A small contrastive image-text model, trained from scratch.
Model: encoder arch mobilenet_v2, encoder activation hardswish, encoder widths [16, 32, 64, 128], text encoder layers 10, text encoder norm layernorm_no_bias, text encoder activation gelu.
Rows from block 4 of the text encoder of a small contrastive image-text model, named by matrix and row number. Rows with one number belong to one neuron. Each number is 500 + 25 x the weight over its row's rms, rounded and kept within 0 to 999. All counts start at 0. Numbers have three digits each.
After each neuron's rows are labels from the 100 texts, of 14976, where the neuron reaches its highest value: "fires on" is the input token at the peak. Only what is clearly more common there than usual is listed. The data: rendered solids tumbling over patterned floors. In brackets: how many of the 100.
# fc1: MLP up (text_encoder.blocks.4.mlp.fc1.weight, 512x128), inputs 0-127
# fc2: MLP down (text_encoder.blocks.4.mlp.fc2.weight, 128x512, transposed), outputs 0-127

fc1.348:494528511485526492505529521496517510508493476466491466533490573533478536533513507472529500527445480489484507524489513506505465534478513497457462484475506528512530487550461470459565469501497515481523476445501495496502523493463528495494495535515511449485499505520505491482496494475524504566493487534459494499496507473486510520505493500485495488475534527538532544510520515454489492505526
fc2.348:492496496505503507512495533442491494468510494546514504546493515477520468487518548500546507491521504480500481465531476481498528503477472532531553472495505486456471543500525511500480502505501526528498483500478475495470522522475514472515508478477494499504506474528555551498518517506435496477459505448531447499475508491514517540469526541489500514520461493467516472500471557515485484492485
fires on: "purple" (29); "and" (19)

fc1.171:508516510447506490485469539503533497517500447483504487545522481485500513529508470522546470492500478538492488497525538512485503499472495539522466477503505489502476528488506490475550508519483492522515498525472473553497471514508522513514514506484459513532496492453493511512498486498478497527456515497495512541485595474509467498533481462474523505501433467500471512494452488467524480510514
fc2.171:483467523530503502488510479468495496487495523521481519499521494524505512439524480501469530491518526482502534464517497518493456477530522478444508537540506540495505475478514507511500461505482505527491544499494501522503534485556495511521470554521539495452466450512539482498497488497475488511487522437456516518495456509457508508503509495516487501506495576512472478513471503485487526498463
fires on: "a" (67); "cube" (33)

fc1.54:466521490511439508494475519485462541448523544487491520524514455498533538486537479488506502526525498522526472537540514528493499480497525530480457482528495500500548484494516464480449523505489470463510514480511498471497567542502457482510498490489545489504468485502510511514449502494507503479512512531521536454514516516507489523465510510511453502503514487493462479525502515451486509516488
fc2.54:521514516493537484564498495477497488518469514503530506497471499481517502486502511490477549518487455526512546484486509483487558495483497512506465542509542487495505483525467461502490463513513513493476511458493521474523491515489520530469524490467463479487505489510511506466509494536500509471483519539489528495502529515482492481465552466430527445516514459516532479476505504548498528484440
fires on: "purple" (79)

fc1.308:509511518511493518504527474511480506501474537523513492501518521538493507484524464479486485517515523515502484477466502467525479483537507521523480527545459506483464477492531465474504476492454529482474487483478518518510497499444526502487527546515509521464534478525471495521494514461528466495505523513494499610494516479511453478516496477463479504519507472513479442550496506463493488506505
fc2.308:546491515463460454517503521507510508484481455492519503511516541512574506493500505516491486480499499499500510468495487518497528468519542492457494503505483445501502514466473465498459487470477450501506504527475529476520472496489480474484545545480488542516473505520493500516508488551515535502470495518558471514488502508514453534530486522518525517467518564505507506516475511504512494549522
fires on: "cone" (56); "capsule" (24)

fc1.474:460522460489533551490541493482496476519453469501496526545477544488508525499496466517486441475443504519529502506505510481499528515494518481457520490513548477491494540505532464541488514477498523467504492463464470514521517505522473506518510519506539476497460490514471510492503474481472486493502521514434520505496491536550504472529517521488517509493529497507516532465495459522531524481476
fc2.474:524512485476451478485485536500442502499533566465464537498479498468529479510543501451519516505488530492520498489493512514486496495470488493476480489507515511486486486491454514515499496454510485503482479482543566503512524464467552533481484505471493501497504492498507479496477513497512531529507475523486502527525485521464553495514438496494511462517512501532527493480541487443516520520542
fires on: "blue" (64); "tube" (10)

fc1.502:465517485503513465557464464503506548533478511485543500456469501484539539459485483481484543530495535497468492477483545478461502496450488497491485490492533527486487479489500472478547482487559498512518519513492541499515486494522526483514528523494502516497486493551454497472524481512515480524454474491520440507532505500525483489511500489481454493501472472521494515504521499519499545512531
fc2.502:528493477534521499497478500495441517499498495480488484500547469511498465512487486504496518486565489506495520529553503523459540506491499491504507474504491520550512492506447466532498501499493467489486473423519468497515527538480452551509536469488511516516487493440500503535505517495526526528476517509489533472508504485514525487513476508510464519510506471457473525517445526495465515487481
fires on: "a" (81); "twisted" (9)

fc1.286:491495505504581518501542445514474479531499488526542467477544503492477501489532469468498511517537484472509512478523507466481512540516505466516457494525507513475539492508505454499510477557526509489468506520501472481435469514526473484513499500540452494467495521518520523467449539513526476484472487520486499509502509500493529495469488474466503481518480500507494520476476497554514491486499
fc2.286:540496531488477513526472511486494531507478540475490512508516495499510470521479496529454479502490505541492532528535513504476489503468461529452515467493529514552501478482513476530468497552503420438522487466498515501539523542476522513487491491481512436509479519505506476513503493529511532494487502497503469482481506512473477541478542484478507516524509514497509496503546516463446484498513
fires on: "blue" (33); "purple" (27); "and" (16)

fc1.105:493476496489477483524448534488472491511515547499501534510488541475496504550543490478474507532510572542484533505494503460529488516502486510477515479463496528493517480512513488496528507528524507454484492497467515514495508467450544484507543487467525482522514461544526525446479466500497528529474487502492503507468515508513474496503471502481524488527505508476447526496486491466475449495535
fc2.105:466490497548475536497545513525479465527497548477496477506489516472510515464506472481512483502515502475454514512502492516515500482492509517518520537540497557524508507497441505469495519497537523523492520510527460524495533518519478526544483482487520555502506533483524481457514499489547479470459518515481493493492515527492478441497488481510503532517486470439510490532502535479497487479442
fires on: "yellow" (78)

fc1.138:490532537485478485537536459491511495534458524493551463518478538517514505522474491472495501544513511506474538499479494510506458504472544527498449477483458497470495500487500449488519490507460517486483532491521534518471492515495485515518516517525491493447501462496548517483527493467455484508489561501514507499477491510510516526474506482465528490539474437517534514528479496464478493486494
fc2.138:520497511546465518505487505544494457471536505466508486513458490451521457502505506488541492508535528481507556507516497457471480511539515508478518490513528493530501507515495511528486497536519538476508443480519480480488528506458491515504544478470494506481512461486468484514459483482438493478539524498506487491515512527509454531543537531493536518516499436470505492472494503500501501476494
fires on: "purple" (56); "a" (43)

fc1.15:478488453467481525482501471546517498546528480523528491543509522512499507495495493480503530497502500533486563523528493552514490484438514472509545493523463506512506486475510546511483515503507504448461498494468497527506493495488451512489484481450468507545502507470520539472509451533523492451526490472518515477486551497496497540503478530505500500464492492483493516473466515465472513514496
fc2.15:498508548488487509514562504499485514484456512519467513473515478475522517519498492480512484501470507505496512501519493509500519504508451487546453533473526471509533494487490514522505517453497518522497478550535469483474499499475539470508493519456491508511518488508456535526485513443452552495510498522535522456485478520472485513545490521503530512475444533451464534507497527502482511504527
fires on: "yellow" (53); "a" (44)

fc1.434:461518499497478501493495502480472493488534474459487488485481455468517551510515504478490551520445504527503466538518524530477457472516532506499452496489484478538549526489522476499493471497459469484509541495503492503487562546511509509474515474528549485556503479505492548492512482467503505508498545527514504470492495521531522494472515492512498572510474484515502482508499496486498474513477
fc2.434:514539516523550475525533447524523483492503492535515503459470501478558487497522513469472494490492466508500544458445565488496524509511512480513499537536527461498475525510475533520536511519534501486500502493499491467486497491495482468483522522484517520486524468513489497521487517508525462496489472558501472458542516507468478528510518503447540454524480464498510496525509501497479505482490
fires on: "purple" (86)

fc1.113:508505459534475488524501524515504473457499517454465498533487481507503501481522477494491515523476533513484531512492497502524501521538506557521523490480485478507521447483472467534511508497503488429476514504521533506540513500529461509499476482513502480488498472519519541490476544512546447530478439472531473556496524519459504492536455480497489491504497495480489521480481522496537537517506
fc2.113:509483515473505501493527529467474514523526519520518467484508511437497515506481555519494503482524501488442497519501470490530515506529519485539532478524543524496488536535515546432475531498532467526486505501492461510501491465509497504526512430534525491500508496553490488500486471451486464525517507530491469499496506532488518520491502473467466508466468477520492505499518454504473512467498
fires on: "yellow" (31); "brown" (20); "the" (16); "chain" (9)

fc1.413:500550536517515465496535524508540496492516487505498491492494490479484512554491565520496462472515490533491435454529486516542515519509492508509510506468492475472516543487472497551544497469512502467476520502507502495476509477491489511549523523528469469505522466507485479450486504490539485493505489506486492500505499524488449485487494492534508449478531537513460501569473510516482512525509
fc2.413:496475493515479521511474514480459518485547486505485475498489501536485491509532491520485480495501473513520493546514494517470492521492504504461508492474467501510449552511486536460438519509476500492495495490519539493545531508561511529544467476517486460519472491499479547479575525484491495494480510484472510490492502512503520541536495507518484512485527465498482480530484526457523525548456
fires on: "a" (64); "red" (25)

fc1.444:490468480522460513508521528449496513469490481519506477496497488487512529498488437504491518486483499516525492516494485476527492520506502505472483493495499488530513491486527479504487492520507520516539441499479520538552496457479505452498475472508471517480489476544548509502494539508528503464483513539478484509503506560510507478516469532513559512485475565516506474580519463488490513473516
fc2.444:523522513505521484494506488502505484474500526548452503487498506466475502507508498519501501466488489478502476466487460502540514483496469503486494450492469509474484474503507504531569534515511481508505544513536506442489425482483461519507497540508543508499507531510537554515471515519533512462480544496460511476533474543520451471511517502455521467528498506512523500501509489506500468511491
fires on: "blue" (24); "orange" (22)

fc1.36:515520501521471467535497474538495495529527504458520480476496513498514471502506446500524505528496490550539551473480492509473537497485467475479481482465478495496491501501532479491482520522539525522476527516476504435532506491483518469448489511513457491489540521509467478499506494560474496504489516491455522520478553516500518546455495493513512499512512487503568503521502521514512498478453
fc2.36:539472485467513513502498517463516467522504531487549467512484491490524541507454507500462532513464513470494484517485485489462454487475553518492526489514532491515512530484536498492482489533502527466497488512486548468515550490497540522508486513465491516463459530496543504493475485480505489477493511501474517477502490491509508522560481510552520548534459495510463540508482478459478492502534
fires on: "purple" (50); "a" (41)

fc1.399:491483498504434493497489509456521421476481541451518501489493532463466508506535557481522527541545561518524502508492530494522481535509486513511520462489434506538520504487461502532496491498502514483483530498496507504475476483480475486522498477511503478522487497515510467485461473521512479541482483504474538500492528508461541469529534496486518472499499502504481499494514520504480453507507
fc2.399:506484471493536533550518492494541532518502488483518520456503513498510498493487553481464484451507507516485418524507471531482522498517514476482495538497514497482545490517505468484499522533491532518484469517522523499539479512499494552537462529503498507468502436514493521471513462458509500526503465518509477522511476498491492533487500452535498524473509496484565462501476495494488517485511
fires on: "yellow" (50); "a" (36); "torus" (11)

fc1.395:486489523504503517499528468510524486524467493495503444454503557512496527487542531518511462501497468493476503489519477515490509496474523493501436521460482476533496517503462488495551524536520509511519462511507468502485489515515458479534507495549493521489511474501526503520511503497495517530511536493492493458485506513557564532488491494451518511509449488498548496481496525466454454477497
fc2.395:514497498509504512474535508531521474475518467529483559528521462501464502461521525511486491496512541531512465468477495462496499527443512528474537520502522505498507508478480532511441545502502461474525521471459479529486532544460526505489515458484485471465501479526554523485526482504490452522504476469514512494505474474478478505491493494553504509530474521496521472488503493537494514528511
fires on: "purple" (34); "and" (20); "blue" (16)

fc1.492:474486470523457434510474518515441474514526509503469536514518520493518477530505518461491540524453508530517513538539519514506488486489530556523505512455478501488567499497519536488497512480506489513472509523540463520504508484451509483475476507507488483520484489493542487465446506492524505480489474490481538523462538487490524498485488441493487488508502500489494531511480505492463487533526
fc2.492:512446513482501521530472493468472524489506499486514510543497496464482496510535515493499473508541525530440458519505509476489536470519502460486491506531509510505541456526482481516490512476556477529504493527468447516507514539496475493576516532493489546515489489547523518457532530482523494503490483502497485491485519473509472447482498494509497503499521470530494488486478515491528493504434
fires on: "yellow" (50); "a" (49)

fc1.287:539503522486499484493488481568505524551492505513547515480486544512524490532486512506482503528494497497498491469483455475480495534496508503505484495458486461533515509507508461524494496513529523525468538520485537496438457542490506439482529486493507506444519512509518513519489437520489455477483534505483509502484522495469522526470502458494536474501512520535513495495485493543487503466459
fc2.287:487501508518478511508509495470527433487493517473554489492538456537516473512487520479511478507489500502511477489521510528509475485470505504474514502520482481508501489525518506517442569491478456491531496502456543477534514530522478524512510519509519490461467515449529525512463541512490495473529492493505511477498488528533495500487498476523476542530506489489482539513531494442565477463498
fires on: "purple" (57); "a" (40)

fc1.106:509425453505494508530538529479467488496529543536489489511442525494509516495529487485525469464511506502493472508517475477509509456480478493522493503512500508521506510484468481488491537493533516497480513560488495465440487498507533495545499508551496479478490464482508524492477492524499496488510489478514515545505479523475480490526477473519537515565470538491471544472502543482526493520516
fc2.106:487490469498495540475477535496478401525513489509526479546496514557514528494473479473501503463461509464540500509503505525492467515492488436519543532536505511501476477518533480529436553509484508512513530487503486486479493499475468527502488542485520508494494529505499461479544494486495497500509476480461487515484534501468553511496488493480496478482501466500503517499505543516499509511494
fires on: "yellow" (43); "," (21)

fc1.134:473500525495475507502515486477524521486485498488484502563555515532530537493527504490480485449446476487511471472475497542508501499508484466512469505516483499421525514489520485524517477464460491482506477550523510532490496514450546477518510537544533476481520503505505534518473466502505472482504500469490506526492505487491492505513482505462510488521528530514513451558535504487488471472516
fc2.134:462512447529492474461536518498535503474471507513534528502505528471533480515480489501534493556477487520500507473514495553447509482506514480497545505486516473533473499542505487534503480498474416486499525494457479508477484454482544489487498545465502512534486508525546498503499528548502492468522517492479497505493491487518470510525502525514477529486488524464509503466488519522528490513471
fires on: "cone" (37); "pyramid" (33); "disc" (30)

fc1.364:510533474492486486518465505537526459521480491520504529487504524486482494465519498518496507547516502537500458487524496553514481464494441520510494473467473439507541478509485511508539505473504520479458527510511479520492525495473488519470489499504519496565500499499528557492507485511521467471508478497507499484459503500485529546497470474478466510500488487514503506435515516493521481578522
fc2.364:484476529478490484523538498496510511500487467503552512500501536449494501513536516508475560472505518485489468460499500531483507523536499462497541529499483492491516476524558543508510526508517504480512442486491461476492511518470502443507505482532507468513470477531486528497536515493499499491538465516495487561520482476494448487516504465508493491496476543481465493454485469474528463489493
fires on: "yellow" (57); "a" (39)